Rows from block 5 of the image encoder of a small model that answers yes/no questions on an image's attributes, named by matrix and row number. Rows with one number belong to one channel. Each number is 128 + 32 x the weight over its row's rms, rounded and kept within 0 to 255. All counts start at 0.
After each channel's rows are labels from the 100 images, of 14976, where the channel reaches its highest value: "responds to" is what is common among them. Only what is clearly more common there than usual is listed. The data: analogue clock faces. In brackets: how many of the 100.
# convs0: first 3x3 conv, stride 2 (encoder.blocks.5.convs.0.weight, 256x128x3x3, each kernel summed), inputs 0-127
# convs1: second 3x3 conv (encoder.blocks.5.convs.1.weight, 256x256x3x3, transposed, each kernel summed), outputs 0-85

convs0.242 [ 93  78 144 161 105  66 123 150 116 113  92 166 102 145 126  80 228 151 150 178 134  88 132 137  96 181 120 171 125  84 132 123 191  69 120 149 109 176 145 133 153 112 155 150 133 141  80  76 176 128 135 103  96  92  85 103 115 121 131 108  66 137 100 117 133 105 119 133  50 110  74 130 146 143  88  93 108 133 118  86 107 145 185 112 178 120  76 134 124 126  80 139 127 118  96 109 161 147  72 164 118 112 177 155 121 143 144  95 144 130 153  85 128  80  93  94 136  73 142  95 119 203 130 108 119 109 156 155]
convs1.242 [144  77 135 104  88 113 111 201 129  98  87 112  93 155  85 129 110 140 134 135 116 110 166  79 112 157  94 119 167  68 128 146  91 179  98  74 121 140  89 131  78  62  65 149 148 102  95 111 160 138  89  70 148 203  70 171 131 175 157 114 128 130 109 123  65 120  83 130 160 154 152 140 114 192 124 100 100 123 127 205 109  88 119  96 101 169]
responds to: minute hand past 9 (95); minutes: 45 to 49 (95)

convs0.27 [128 142  88 132 175  74 138 166 123 134 166  80  63 143 148 133 119 136 162 108 101 102  99 121 136 103  88  85 142 147 144  93 156 115 104 108 134  89 106 126 161 149 158  20  82 149 155 141 104  82 152  73 141  90 117 157  99 163 136  75  74 142 182 124 114 117 120  94  92  39  98 126 151 110 155 118  57 110  80  94 123 127 145 138 174 116 162 108 158  73 138 104  84 132 159 120  86 104 132 102 125 128  93 108 142 116 157 145  83 133 166  99  69  87 179 130  88  95 142  55 150 114 132 117 120 126 103 106]
convs1.27 [136 177 171  92 163 108  82 141 141 110 116  98 154 121 130 165 152 148 101 194 144  77 113 114 129  82 104 150 166  92  23 148 191 148 101  66 111 157  79 116 160 174 183 149 141  60 124 127 122 187 166 135 135 164 125 126 118 122 104 137 185 107 127 148 177 152 116 168 146 137 101 125 130 122 100 142 140  91 143 174 109 151 127  92 117 163]
responds to: hour 12 (37); hour 1 (31); hour 6 (25)

convs0.106 [232 109 124 118 135 190  64  99 107 117  74  52 156 147 130 135 139 103 111 121 122 131  90 113 131 102  79 108  92 100  88  97 165  74 132 100 101  48 103  82 141 116 104 133  67 113 177 112  74 131 149 100 116 127 117 117  87 105 129 141 104 111 112 109 132 120 151 118 149 127 173  84  84 172 163 112 112 133 136 153 149  80  80  60 154 108 129 121  91  84 143 132 111  99 118 156 102 111 142 115 118 173 123  64 131 155 102 150 111 120 154 169  43 166  98 127 119  93 105 138  86 102 110 114 111  84  90 143]
convs1.106 [152 183 196 175 151 142 139 108 177 109 166  95 178 155  90 195 156 149 127 162 125 158 163 157 161 111 131 125 136 112  57 143 164  95 136 123 112 151 134 161 180 152 164 155 144 129 136 105 103 160 212 138 155 126 147 148  99  94 131 113 115 112 161 156 114 144  97 187 165 111 127  90 130 110 110 160 126  91 189 147 135 115 115  82 131 135]
responds to: minute hand past 7 (42); minutes: 35 to 39 (42); minute hand past 8 (37); minutes: 40 to 44 (37)

convs0.209 [161 150  86 155  97 139 103  85 134 115 141  70 144 127 127 127  98 108 208 116  97 106 133  46 104  74  93 146  84 119 108 167 208  51  94 120 153 170 132  99 129 121 147 118 208 155 133 131  98 190 150 104 108  90 114 110 104 118 118 127 119 135 132  87 121 117  98  61 107  81 154  94 150 130 116  82  67  69 116 140 137 142  84 129 134 118 126  86 112 116 155 119  81 145 126  87 153  73  97 125  87 146 113 145 100  94 152  85 110  88 154 174  88 117 156 119 104  83 152 138  98 111  95  64 102 118 129 130]
convs1.209 [150  99 190 126 140 103 141 109 164  84 189 124 119  91 118 162 173 151  98 155 142  92 199 108 150  85 146 104 159 131  58 111 115 133 131 125 154 142 166 148 144 124 147 178 114 100 138 118 156 175 140 157 137 127  80 143 150  82 167 152  96 115  97 140  99 178 136 157 161 144 125 144  70  95 117 151 113 126 187 180 108  96  97  91 144 212]
responds to: minute hand past 7 (45); minutes: 35 to 39 (45)

convs0.185 [179 116 125 100 122 118 133 198 112 119  97  73 128  81  69  69 167 141 121 138 171 121 101 174 171 112 153 142 127 106 222 128 130  99 132  37 102 154 111 137 111  69 150 132  82 146 164 136 117 102  72 116 206 114  80 119 104 166 142 148 103 164 104 127 149  68 124 132  83 100 129 161 149 185 170 167 155 177 140  58  79 184 125 113 158 137 124 146 125 101 113  92 159 131  84 132 120 144 114  66 104  84 143 114 132 127 153 129 127 118 109 116 155 148 164 146 129  75 147 141 112 113 162 118 142 106 106 104]
convs1.185 [ 99 179  96 132  88 134 110 113 216 133 171 112 126 177 104 187 163 110 131 197  62 147 209 104 133 105 162 135 108 181 126 144 142 145 134 133 146 142 138 112 130 132 105 118  67  82 151 118 150 130 101 116  69 121 126 115  97  93 173 140  82 115 171  79 146  93 164 124 109 162 117  88 116 130 176 107 151 101 150 152 121 122 109 111  72 128]
responds to: minute hand past 9 (96); minutes: 45 to 49 (96); dots (54)

convs0.90 [ 86 120  84 103 141 185 159 163 139 144 111  63 220 143 111 138  90 132 111  76 114 191 101 163 128 141 127  93 133 122 149  42  74 190 149 137 154 102 108 140 128 108  55  70 181 140 136  94 109 161 109 110 128 158 107 107 155 115  86 127 109 139 102 158 136 178 123 142 136 158 146 149 121 156 146 121 116 106 174 211 174 160  98  90 126 153 147 143 146 144 137  78  95 136 120 166  55 179 147 130 156 164 177  94 142 147 105 164 115 163  91 166  99 163 104 102 140 117 143 134  89 138 164 118 141 105 128 105]
convs1.90 [133 127 102 119 107 117 122 155 150 101 129 126 128 129 110 152 170 154 109 171  78 107 116  85 196 134 112 135 127  95 101 148 134  78 149 154 114 155 120 136 152 159 120 127 198 108 113 111 144 110 142 145  64 141  95  99 108 143 132 146 165 136 126 139 119 138 117 146 152 130 111 133  75 131 143 129 105  60 187 150 124 128 123 147 109 158]
responds to: hour 11 (62); minute hand past 12 (25); minutes: 0 to 4 (25)

convs0.194 [177  65 162 139  99  99 122 105 139 120 102 131 112 133  65  56 183 143 113 156 151  93 129 100 130 165 157 156 153  58 177 130 105  74 122  89  73 124 132 166 124  88  72  73 102 129 120  85 143 135 110 107 120 106  83  78 136 109 121 139 113 156  79 126 123 120  67 147  89 139 128 157 125 150 111 129 172  78 101 100 113 112 116 110 200 133  68  92  75 105 130  85 147 109  63  78 134 172  97 118 109 143 132 154  99 141  66 103 111 126  76 117 160 102  75 131 118  94 152 136 113 190 103 141 122 130  93 157]
convs1.194 [152 128  61  83 126 143 116 193 162 168 173 141 129 161  58 109  68 119 199 134  84 136 158  87 129 175 116  96 128 164 136 118 147 133 138 123 116 125  62  95 105 138 102 149  60  97 130  91 105 189 112 101 103 163 172  95 142 173 140 169  76  77 137  86  95 115 114 132 153 155  94  62 147 196 143 191 101 139 125 109 117 107 107 112  88 137]
responds to: hour 1 (89); minute hand past 4 (26); minutes: 20 to 24 (26)

convs0.105 [138 103 114 113  76 125 189 204 108 110  98  86 110 141 107 120 125 136 149 107 139  99 106 150 113  87 139 126 115 113 135  68  79 159  58  91 143 133  88  87 116  54 154  74  74 136 128 114 135 114  84 165 159 105 115 121 130  60 110 123  98 108 193 139 127 126 155  90 101  83 110 182 119 122 149 160 111 170 169 119  33 150 120 151 143  91 133 119 117  88 130  63 144 153 132 112 126 103 127  94 126  42  97 113 109 134 161 124 116 115 102 102 138 121 157 125 146 100 123 101  69  59 169 124 160  92 133  83]
convs1.105 [ 99 185 109  78 115  86  68 128  86  79 121 127 187 136 100 186 112 143 115 142 115  89 176 111  98 137 138 140 150 105 153 114 182 114  83  89 135 160  86  86 162 139 163 136  68  98 147  85 168 165 154 103 116 149  63 119 100 123 105 125 103 141 150 155 187  96 132 136 142 148  86 107 109 126  95  96 100  80 116 118 106 123  63 124 118 164]
responds to: minute hand past 9 (41); minutes: 45 to 49 (41)

convs0.140 [149  72 142 134  98 109 113 125 114 132  60 150  82 104 133  95 152 101 136 131 115  74 121  99 102 146 165 146 113  63 142  93 124  92 118  92  56 167 153 106 113  60 102  96  53 116 163  86 153 118 117 112  82 101  85 114  96 110  98  96  68 156  99  88 118 146 152 135 109 143  90 122 110 134 128 134 117 112  93 110 102 137 170  95 210 106  58 168 103  73 155 142 112  70  76 172  99 114  71 118 118 118 156 121 134 129 115  79  79 129 154 101 116 120  84 106 160  70  90  85 119 133  78 127 119 122 119 114]
convs1.140 [137 152 103  93  52  94  85  96 132 138 125  96 125 107  45 128 161 140 128 132  98 108 144  88 109 109 130 118 173 120 134 124 184 138 106 129 110 137  90 140 151 100 140 132  75 130 115 127  90 180 119  65 155 128 102 107 115  89 133 138  78 120 127 156  92  90  82 146 103  81 102 100  91 104 134 123 138  95  81 199 115 114 134 109 143 108]
responds to: minute hand past 7 (41); minutes: 35 to 39 (41); hour 10 (33)

convs0.14 [160 137 131  92 127  91  99 156  97 154  81  67  83  99  51 155 115  81 145 139 139 144 144 128  97 104 145 163 105  96 157 122 129 118 122 113 105 133 155 183 160 108 142 107  88 140 128 117 135 147 150  99 131 101  91 113 109  69 105 138  94 103 100 145 142 134 101 104 156  79 107 115 123 148  95  43 153 155 115 128 106 104  59  98 129  85  75 131  96  70 147 176 185 136  63  96 118 108 182 102 145 168 171 190  92 163  79 116 133 149 136  85 126 129  99 168 161  63 104  88 161 116  73 138 165  87 122 106]
convs1.14 [139  69 104 120 120 189  71 140 132 155 207 109 140  93 126 110 156  80 217 155 140 109 132  39 124 148 120 139  78 124 107  98 152 107 107  78 164 129 119  72 108 204 105 136 125 129  58 108  88 156 157 151 126 160  71  76  70 153 144 189 116  86 105 136 114 140 143 173 101 139  55 133 101 153 164 108 140 106 143 130 140 129  43 155 107 101]
responds to: hour 1 (82)

convs0.31 [128  78 141 102 102  95  59 105 113 126  81 114 126  60 105  61 131 101 105 162 116 104 153  86  98 161 175 156 137  51 144 125 100  79 109  91  34 107 130 144 111  93  93 129  76 118 106 107 144 122 155 119 120 115 129 141  77 113 117 170 139 114  80  25 117 116 110 163 117 152 149 109 123 124  98 103 163  98 126 107 151 139 105 124 172 124  60 150 162  64 113 108 148 102  62 132 133 141  52 124 108 138 161 135 120 129  95 105 117 145 148 125 135 116 110 107 126  89 103 136 120 143  61 170 136 151  64 135]
convs1.31 [112 104 103 144  45 122 118 113 151 119 110  94 114 148  30 174 145 113 133 148  84  98 156 114 128 148 115 138  94 150  99 125 132  36 120 124 141 138 135 188 164 157 113 115 112 131  76 106 129 122 133 154 138 157 119 111  88 108 147 115  81 136 139 155  51 153 135 104 149 128 137 111 106 111 164 199  80 112 133 115 127 110  75 109 163 107]
responds to: hour 11 (26)

convs0.92 [100  79 168 186  98 114  88 137  55 105 121 104 112 184 135  77 203 192 150 154 159 108 104 174 190 154 124 137 151 132 133 151  85 138 133  99 118 140 141 113 120  98 154  95 136 136 118  96 161 108 148 117 119 158 146 146  87 137 106 186  82 170  99  33 107 116 131 159 182 214 144 108 174 148 115 102 132 115 135  92 152 145 127  83 153  96 128 116 104 101 127 114  69 143 132 140 139 185  84 143 160 164 137 136 142 156 138 114 144 134 105 168 115  88 111 138 124 156 180 122 143 189 151  82  97  76 147 160]
convs1.92 [135 130 170 154  82 105 101 158 129 127 148 120 109 159  93 184 118 144  55 131  69 164 189 124 155 100 116 163 106  62 128 134 114 127 109 119  78 114 127 130 152 111 163 136 173  69  95 120 149  62  90 114 139 160 152 166 125 169  77 136 145 114 118  63 130 141  53 144 168 157 136  68 148 155 100 141  82 134 205 118 153 118  64  62 149 146]
responds to: hour 11 (36); minute hand past 9 (33); minutes: 45 to 49 (33); minute hand past 8 (28)

convs0.125 [184 128 128  86 117 157 106  84 110 110  84 113 106 143  78 120  46 119  98  99  91 112 111  55 117  30 148 137  99  92 138 168  99  93  90 101 116 130 118 119 124 119 114  67 160 153 120  87  93 181  68 139 110 109  61 118 166  98 127  97 136 124 177 111  68 106 114 118 111 104 136 146 127 134  54 145 140 101 152 124 117 122  93 123 128  70  77 134 123 115 161 119 108  95  84 118 118  90 114  80  83 180 136 111  85 110 126  94  82 131  71 146 115 139 134 148 132  70 127 103 158 107 112  59 148 122 102 116]
convs1.125 [133 158 145  98 136 154  71 146 184 127 146 139 182 170 134 175 155 135 158 127 153 106 104  75 141  90 202 151 131 182  76 141 179  62 132  98 175 196 126 122 182 159 156 119  71 124 128 122  70 138 169 144 101 145 177  91 115 119 150 194  83 137 208 182 144 130 146 107 134 160  59 166  95 148 128 139 151  80  94 125 158 135 111 127 165 138]
responds to: minute hand past 10 (74); minutes: 50 to 54 (74); four ticks (52); minute hand past 4 (25)

convs0.239 [124 118 111  83 103 103 127 157 100 117  63  55 118 130  79  60 111 100 113 104  89 112 109 155 118 121 102 128 122 102 162 121 120 117 109  38  71  95 123 124 126  66  90 123  35 139 107 120  90 109  87  72  95 127  91  68 153 112  76 145 111 104  90 154 129 106  52  96  81  58 126 114 128 132 122  73 161 129  97 123  85 114 126 101 177 106 102 131 106 129 146 156 100 119  61  98 147 117 158  77  99 130 128  74  90 135  91 161 107 112 120 101  87  96  99 133 108  92 123 114 150 132 107 115 109 116 125 122]
convs1.239 [131 198  70 133 150 127 109 117 165  97 160 138 200 157  89 122 134 131 137 173  78 114 153  89 128  67 151 136 134 136  87 171 163  83 168 123 152 169 131 113 156 164 139 140  66  63 130 134  55 157 171 119 117 123 107 120 105  96 126 142  99 113 141 137 152 148 128 109 133 141  91 124 147 124 143 158 184 120 153 164 142 114  77 122 137  69]
responds to: minute hand past 12 (43); minutes: 0 to 4 (43)

convs0.251 [123 113  96 142 113 137 112 170 153 177 121 121  90 143  89 103 116 169 100 107 149  78 150 122 173 138 144 116  71  84 172 126  98 165 135  91  94 151  89 141 102 128 150  56  74 162 152  96 135 104  88 163 170  51  67  70 138 182 121 112 123 182 113  97 156  90 138 128 113  95 114 163 160 160 208 155 131 166 151  67  85 176 106 110 133  93  92 164 120 112 145  66 139 128  83 145 127 108  75  86 178 114 127 110 100 136 146 119 127 139 108  77 163 118 139 137 103  76 162 117  96 160 145 147 131 146 125  76]
convs1.251 [ 86 137  94 123 116 105  98 178 187 116 180 100 126 129 140 185 138 123 141 129  89 172 183  74 144 104 135 126 116 122 144 150 130 132 116  93  86 124  91 103 114 151 103  95  69  72  68  97 135 125  91 110 132 153 169 122  73 154 133 145 116  73 153  88 127  83  96 149 119 147  88  86 104 166 169 170 177  92 145 137  71 156 101 110  94 124]
responds to: minute hand past 9 (60); minutes: 45 to 49 (60); dots (57)

convs0.82 [124  75 146  80  69 122 106 101  92 128  61  89 180 146 111 103 121  98 169 102 129 135 120 114  92 140 132 162 134  74 107  89 133 137 150 112  77 147 100  82  94  60  68  74 106 110  97  78 162 159 119 121  99 113  85 113 158  64  78 139  84 136  84 138 139 181 115 130 111 109 148 103 100 116 110  72 189  73 141 177  77  95 106 116 185 109  97 140 116  96 150  95 104 108  94  71  83 122  66 119 118 104 160 122 112 142  89 139  89 154 112 143  91 122 124 121 115 102 111  88  95 171 119 133  87 120  93 132]
convs1.82 [ 93 157  89 153  81 133  84 121 184 153 127  87 153 166  56 152 140  87 182 145  77 115 158 101  93 135 119 143 115 127 119 119 168 111 137  99 148 129 149 136 152 184 146 108 170 123 149 122 107 122 128 136  91 145 111 138  57 116 126 191 119 106 148 128 141 106 112 151 162 155 120  67 114 144 155 187 138 136 118 129  87  86 155 166 122  95]
responds to: hour 11 (95); minute hand past 9 (29); minutes: 45 to 49 (29)

convs0.238 [129  84 115  78 131 132  89 122 141 126  81  85  74  80 101 112 160  87  95 154 140  83 141  91 133 138 160 140  90  67 143 134 112  83 139  51  32 109 105 131 142  77  84 125  82 114 110 101 125 109  81 148 129  74  68 150 140 174 133 107 108 135 100  60 120 171 154 169  76 146 123 136 114 145 116 158 107 143 128  88 117 168 118  88 145 132  58 129 132  75 114  96 149  89  71 161 117 122  92 121 102  92 139 158 100 151 128 128  86 158  79 114 136 148 161 102 103  87  82 119 120 158 112 169 121 151  84  92]
convs1.238 [128 133 115 157  82 134 147 148 156 166  85  88 187 153 113 160 186 106 115 109 134 164 215 113 102 109 162 132 129 131 159 136 154 106 149 141 121 115 149 104 150 131 101 103 128 122 125 105 132 101 113  98 105 113 132 120  92 133 153 147  86 140 173 166 100 124  83 115 127 185 149 124  75 131 130 155 103 114 119 139  86 107  97 148 151 148]
responds to: minute hand past 9 (53); minutes: 45 to 49 (53); hour 8 (27)

convs0.246 [ 93  96  88 179  23  86 149 152  93 120 117 136 155 154 148 110 158 115 184 184  90 113 117 120 145 202 118 165  77 153 106 125 163 110  94  58 138 182 103 104 152  96 171 113  95 152  65  90  95 121 152 141  69 116 161 142 129  95 141 102 125 154  96 134 106 119 162 139 100 158 101 116 123 154 107 124 162 118 100 121  90 132 127 126 128 104 146  98  84 126 122 104 107 135 163  85 139 116  86 161 119 105 150 180 107 125  93  19 141  97 109 119 154  70 114 117 149 120 137 179  84 150 162 147 102  96 147 160]
convs1.246 [134  95 153  91  71 109 118 188 115 159 111  97 145 156 111 165 143 148  63 174 123  89 142  92 102 106 136 150 129 129 100 117  65 140 171 156 103 127 106 167 133  94 118 127 141 119 137  84 135 121  62 144  96 220  96 140 146 158 155 143 145 133 154 117 101 119 114 116 140 169 111 173 125 183 126 173  80 162 138 122  86 111 117 144 120 177]
responds to: hour 12 (62); minute hand past 3 (28); minutes: 15 to 19 (28)

convs0.176 [117  88 151  84 102 170 119 116 109 116  95 101 124  73  94  83 118 141 116 103 146 118 102 121 118 131 140 126 112 114 110  58 120 152 141 111 149 131 112 108 129 128  73 121 145  55  74 107 146  50 124 105 132 149 110 141 113  68  94 120  90 109  95 116 169 127  67 103 103 158 164 138  70  70 112  75 158 122 127 138 127  51  83 136 120 119 121 113 106 131 100 155 150  91 121  99  22 127 173 103  55 123 127 118 127 145  30 194 118 125 151 137 110 166 113  68 127 143 116 104 131 104 117 123 148  86 109 120]
convs1.176 [122 109  97 135  73 108 138 162 163 134 132  69 142 142  79 117 134 146 111 170  98 127 114 106 118 137 100 140 121  84 110 116  86 131 190 135 130 106 173 189 148  82 178 119 124 140 149 163 146 115 139 139  85 172  99  82 144 110 166 132 131 159 117 142 166 106  89 121 130 188 141 143 137 146 168 157  98 194 116 112 151  65  95 109 153 169]
responds to: hour 11 (61)

convs0.248 [128 135  93 104  97 110 108 156  93  81  88  45 197  92 171 118 132 145 100  81 164 163 114 177 166 144 113 178  61 126 173 146 119 143 113 111  86 176  73 128 123 102 136 123 113 161 134 132 101 108  42 142 171  65 119  83 105 125 138 109  62 156 124 105  95 125 132 102  99  99 124 128 154 181 186  65 152 108 126 104  71 145 118 122 157  88 124 142 115 184 105 102 125 139 120 100 120 106 106 124 160 111 172  91  77 115 156 146 105 119  82 163  99 127 106 154 169  93 169 132  80 157 135  92  97 106 141 133]
convs1.248 [108 150  87 119 112 159 112 162 179 109 181 133 133 166 130 211 140 125 141 139 104 123 159 108 169 105 140 137 141 129 139 151 152  91 113  97 121 132 154 128 119 164  88 168 117  96 159 113 122 146  79 185  81 161  93 152 149 168 134 166 154 142 147  85 116 157 168 139 197 162 124 150  88 166  87 154 140 108 218 120  93 187 155 142 100 110]
responds to: minute hand past 12 (94); minutes: 0 to 4 (94); ticks (53)

convs0.149 [126  62 110 143 134  56 159 142 139  74 108 142  94  96 102  95  86 101 105 110 103 155 101 113 172 130 135  59 119 111 145 137  77  98 100  81 165  76 110 162  99  89 101 157 116 106  98 140 142  74  75 148 120  73  92  98 106 189 114  88 182 142 106  84  82  75 106 129 124 100 107 116 172 117  89 154  70 134  92 130 147 129 137 132 151 164 130 120 157  91  76 165 120 141 112 163 113 109 138  61 130 136  86 121  97  97 108 101 132  92  63 107 128 105  94 136  81 131 102 134 153 119 169 105 101  64 112  68]
convs1.149 [161 106 169 119 141 132  74 139 171 123 149 179 197 116  71 147 140 150 108 137  86 142 102 135 166  80 170 107 154 126 118  97 167  86 103 127  86 161  95 106 178 144 151 137 116  66  84  93 107 124 153 148 117 156 119 114 149 172 108 186 102 129 137 158 109 146 104 155 184 127 114  68  95 152 142 163 130  73 148 175 152 125  48  61 116 180]
responds to: ticks (53); hour 4 (27); hour 7 (26)

convs0.138 [105 140 118  93 164 102 106  71 126  62  95 177 112 130 139 121 129 134 120  99 117  99  75  76 115  52 103  85 111  89  97 152 126  64 145 102 128  79  97 150  90 121  81  74  85  82 161 140 138 120  51 113 117 102  81 130 166 145 118  69 135 143  85 114  68 110  59 141 104  59 142 119  87 113 106 130  49 131 117 100 122 111 125 111 139 136 121 105 136  82 108 109 140  75 102 118 113 117 121 139  99  85  68 113  94 151 116 128  73 132  76 105 105 102 149 118  61 133 140 100 143 151  82 119 106 135 125 110]
convs1.138 [166 150 124 127 167 105  84 121 172  84 169 180 147  79 145 145  84  91 145  91 132 127 121 141  80 135 123 125 182 147 124 118 217 104 102  60  94 103  93 100 136 159 140 115  98 109  96 111 134 170 150 136  90 149 179 101 170 121 173 175 141 150 117 153 120 154 136 154 172 146 110  68  95 113 130 156 133 112 165 142 134 133  89 109 151 190]
responds to: hour 1 (72); dots (69)

convs0.130 [165 165 187 135 215 112 101 105  66  98  86 169 192 159 152 160 189 173 131 116 139 121  82 176 129 138  75 139 176 111  99 159 153 127 159 180 165 124 115  97 134 156 109 130 154 121 105 146 160 157 132 133 110 180 123 122 140 129  98 177  82 160  72 118 120 144 110 125 110 170 174 110  78 146 131 105 137 166 149 193 169 149 126 128 116  69 143 132 116 143  82 114 112 145 152 132 162 192 124 165 118 142 122 120 157 180 107 154 157 119  98 173  92 109  86 108  83 122 164  89 128 169 155  83 148  70 163 143]
convs1.130 [134 126 146 173 146 125 148 180 138 138 156 175 130  52  87 160 143 135  92 151  74 170 180 130 171 110  65 154 140  12 114 158 131 108 160 150 109 118 138 135 145  87 105 129 136 138 136 105 158  96 126 152  80 161 111 121 142 170 102 152 118 114  71  60 156 115 100 136 148 175 156 140 114 171 140 149 104 138 206 156 110 145 118 112  96 115]
responds to: minute hand past 9 (60); minutes: 45 to 49 (60); minute hand past 8 (25); hour 10 (25)

convs0.219 [100 138  89  79 128 208 135 178  91 155  90 142 190 110 147 158  90 140  73  95 126 140 138 139  85  78  98  54  46 102 127  97 145 145 176 102  68  93  56 141  89 122  99 118  64 130 167 135 153 121 130  77 147 109 122  85 117 152 131 103  68 113  78 103 180 119 118  96  92 107 147 127 104 129 172  77 103 168 163 159 104 102  93  68  95 105 114 117 144 112 169  93 112 122  95 110 102  84 138  80 136 159 131 112 108 137 116 155 132 118 152 108  77 119 129 108 180 131 148 145  92 112 131 114 130 127 120 163]
convs1.219 [130 182 131 128 109 120 113 164 166  82 191  82 178 137 158 163  63 135 171 117 119 146 131 103 130 115 108 119 126 145  91 126 115 140 153  97 126 164  99 183 155 189 167 144  98 130 112 125 171 126 131 150 135 181 190 143 135 134 151  88  93 150 113 179 123 174 137 153 133 158 102 128 119 155 116 187 102 152 157 153 143 151  66 104 164  77]
responds to: minute hand past 12 (45); minutes: 0 to 4 (45); minute hand past 6 (40); minutes: 30 to 34 (40)

convs0.235 [133 107 121  87  60 233 104 144 173 167 129  19 153 109  79 154 112 144 109  79 179 123 127 109 129 114 124 172  83  93 112  88 133 143 179 121 109 155  97 138 115 129 124 144 114 159 177  99  83 134 147 140 176  98  93 104  96 166 124 112 149 117 134 148 193 127 108 166 152 103 130 177 144 132 173 107 159 128 169  63 107 141 118  80 113 146 112 128 119 158 190 119 138 126  98  99 137  95 160  81 189 157 140  88 123  87 156 168 110 134 177  86 141 163 126 150 162 130 166 171 115 121 106 143 129 154 101 126]
convs1.235 [140 153 101 124 131 140 139 147 202  94 192 102 133 165 166 142 148 126 154 145 118  80 118 164 165 108 127  93 139 116 118  97 178  97 154 120 108 162 107  75  96 210 144  94 100  80 129 130  62 144 165 148 137 147 157  96  87 137  75  84 119 135 113 101 124 125  96 160 145 176 116 168 133 158  98 125 156 108 184 182 190 156 131 127  70 123]
responds to: minute hand past 12 (54); minutes: 0 to 4 (54); hour 9 (46)

convs0.42 [108 141  98  91  71 164 106 177 121 141  86  69 145  64 115 143  91  87 102 161 136 141 155 152  93 117 154 121 111 141 140  39 111 156 148  93 114 127 141 129 133 103  78 116 109 133 151 107  49 119 143  90 140  75 119 131  91 103 100  97 104 107 113 104 163 132 120 127 142 116  65 153 123 179 173  82 149  89  98  84  70 103 107 139 123 132 102 121 118 142 149  66 131 131 127  87  88  92 141  91 145 128 196  76 114  62  66 120  89 157 135 112 125 169 131  95 196  57 102 104 108 106 108 109 119 141 102 150]
convs1.42 [113 137  82 133 102 117  99 141 157 155 156  89 122 138 115 163 104 196 176 167 135 117 106 154 189 125 122  73  74 152  59  81  98 135 126 122 111 193 110 115 146 221 186 133 134  82 166 114 150 161  98 190 101 172 125 131  77  97 122 118 134 116 100 126 163 117 116 166 135 140 130 129  85 118 116 140 129 128 161 131  85 154  96 131  98 121]
responds to: minute hand past 12 (63); minutes: 0 to 4 (63); hour 5 (26); hour 4 (25)

convs0.112 [100 153  90 149 124 185 123 142  92 112 120 142 133 118 121 143 164 138 167 107 167  85  86 128  99  75 107 109  83 149 116  70 173 110 182 115 173 128  98 131 146  92 130  65 142 139 163 151 143 128 107 151 132  97 104 113 113 141  47  85  62 151  84  72 147  84 107 105  95  99 117 113 124 157 165 102  64 193 117 117 105 102 147  94 133 108 158 149 122  94 104  98 114  87 134 110  13  80 125  99 114 107 135 108 110 141 101 156  71 150 132 123  70 120  92 105  85 106 116 132  84 126 148 112  98  90 180 126]
convs1.112 [157 146 141  95 144 146  94 162 200  90 207 109 151  86 161 156  91 140 150 152 150 176 111  92 130 123 106 132 167 127 145 154 117 156 137 105 128  95  95 141 167 128 140 148  38 160 141 146  88 152 164 161  77 166 103 151 211 129 190 151 151 157 126 192 159 145  83 157 206 143 121 129 150 136 126 177 164 157 157 196 134 127  65  91 163  93]
responds to: ticks (77); minute hand past 6 (27); minutes: 30 to 34 (27)

convs0.8 [114 119 149 119 137  75 130 114 118  99 150 112  94 132 157  83 203 116 132 197 130  90 114 130 135 168 163 167 170 150 136 116 158 155 104  77  81 143 149 124 150 105 218  96  51 142 107 108 150 111 107 160 147 117 122 170 106 143 120 136  99 130 227 106  71 183 152 137 136 130  95  90 153 138 126  98 131 149  98  93  71 171 157 166 189 124 121 130 144  62  93 121  94 122 133 119 121 122 103 125 127  97 145 173 143 119 200 126 101 138 105 117 107  79 160 199 121  99  92  64 113 164 136 131 109 109 127 150]
convs1.8 [ 99 119 134 148  56 110 102 100 133 121  75  94 117 180  99 193 150 125  28 108 120 103 178 129 109 100 123 181 106  58  78 178 163 156 139 113 121 117 133  74 101 107 178 148 146  94  99 162 164 151 108  90 120 101 109 186  93 106 124 127 128  96 114  76 132  93  97 144  86 127 173  86  69  81 125 113 100  90 145 132 148  82 111 125  81 157]
responds to: minute hand past 9 (61); minutes: 45 to 49 (61); hour 7 (47)

convs0.240 [100 216 129 118 126  80 125 102 114  81 134 162 128 162 127 104 113  68 188 128  82  68 110 106 102  93 112  97 153 166 181 126 150  93 165 147 104 137 109 145 108 108 107  77 152 111  92 189 167 145  79  92  93  90 122 103 164 104  95  70 185 188 113 145 108 157  92 113  44  85 115  91 132 104 101 125 114 113 128 124 103 137 151 143 113 143 111 161 150 108  63 119 104  98 142 103 100 113 145 140  89  60 116 118 122 126 107  75  76 121  64 125 150 127  87 115 134  97 100 151 136  93 125  77 102 127 169  99]
convs1.240 [125  60 107  88 188 187 121  53 156 120 136 184  43 137 113  59 147  94 134 110 144 119 153  96 128 135 110 141 117  93 156 111 119 142 116 108 102 143 111 148 123 122 113 107 172 120 113 107 136  85  77 191 123  83  47 175 145  65 147 125 141 168 118 166  85 119 101 114 151  74  74 140  99  59 140 131 181 158 139 189 140 121  92  99  99 133]
responds to: minute hand past 10 (35); minutes: 50 to 54 (35); hour 12 (33)

convs0.52 [ 77 183 121 132 135  81 125  44 103  75 152 178  80 148  88 122 148 139 200 172 126 124  94  71 121  25 135  56 163 105 157 142 176  97 128 139 113  97 149 109 152 143 104 132 109 117 147 149 160 118 117 123 107 103  95 153 180  91 124 100 113 196 103 149 125 125 116 115  65  90  90 140  97 140  58 147  58 122 133  92 128 138 131 159 101 130 120 122  64 126  80 148 144 143 136  90 158 126 165 156  93 103  88 158 120 164 118 127 145 144 125  76 100 139 161 120  85 114 139 111 146 104 107  86 153 125 151 130]
convs1.52 [202  67 158  80 191 134 140 151 121  97 158 156  98  95 159 122  96  93 115 117 129 118 131  94 116 164  79 156 148  68 130 134 170 130 113 110 100 127  74 112 145 117 170 126 123 138  93  89 160 156 149 119 139 183  99 121 177 152 117 143 111 167  89 123 155 152 120 157 179 139  93 128  95 143 119 117  98 153 151 176 170 138  78  82 121 164]
responds to: hour 1 (62); hour 12 (30)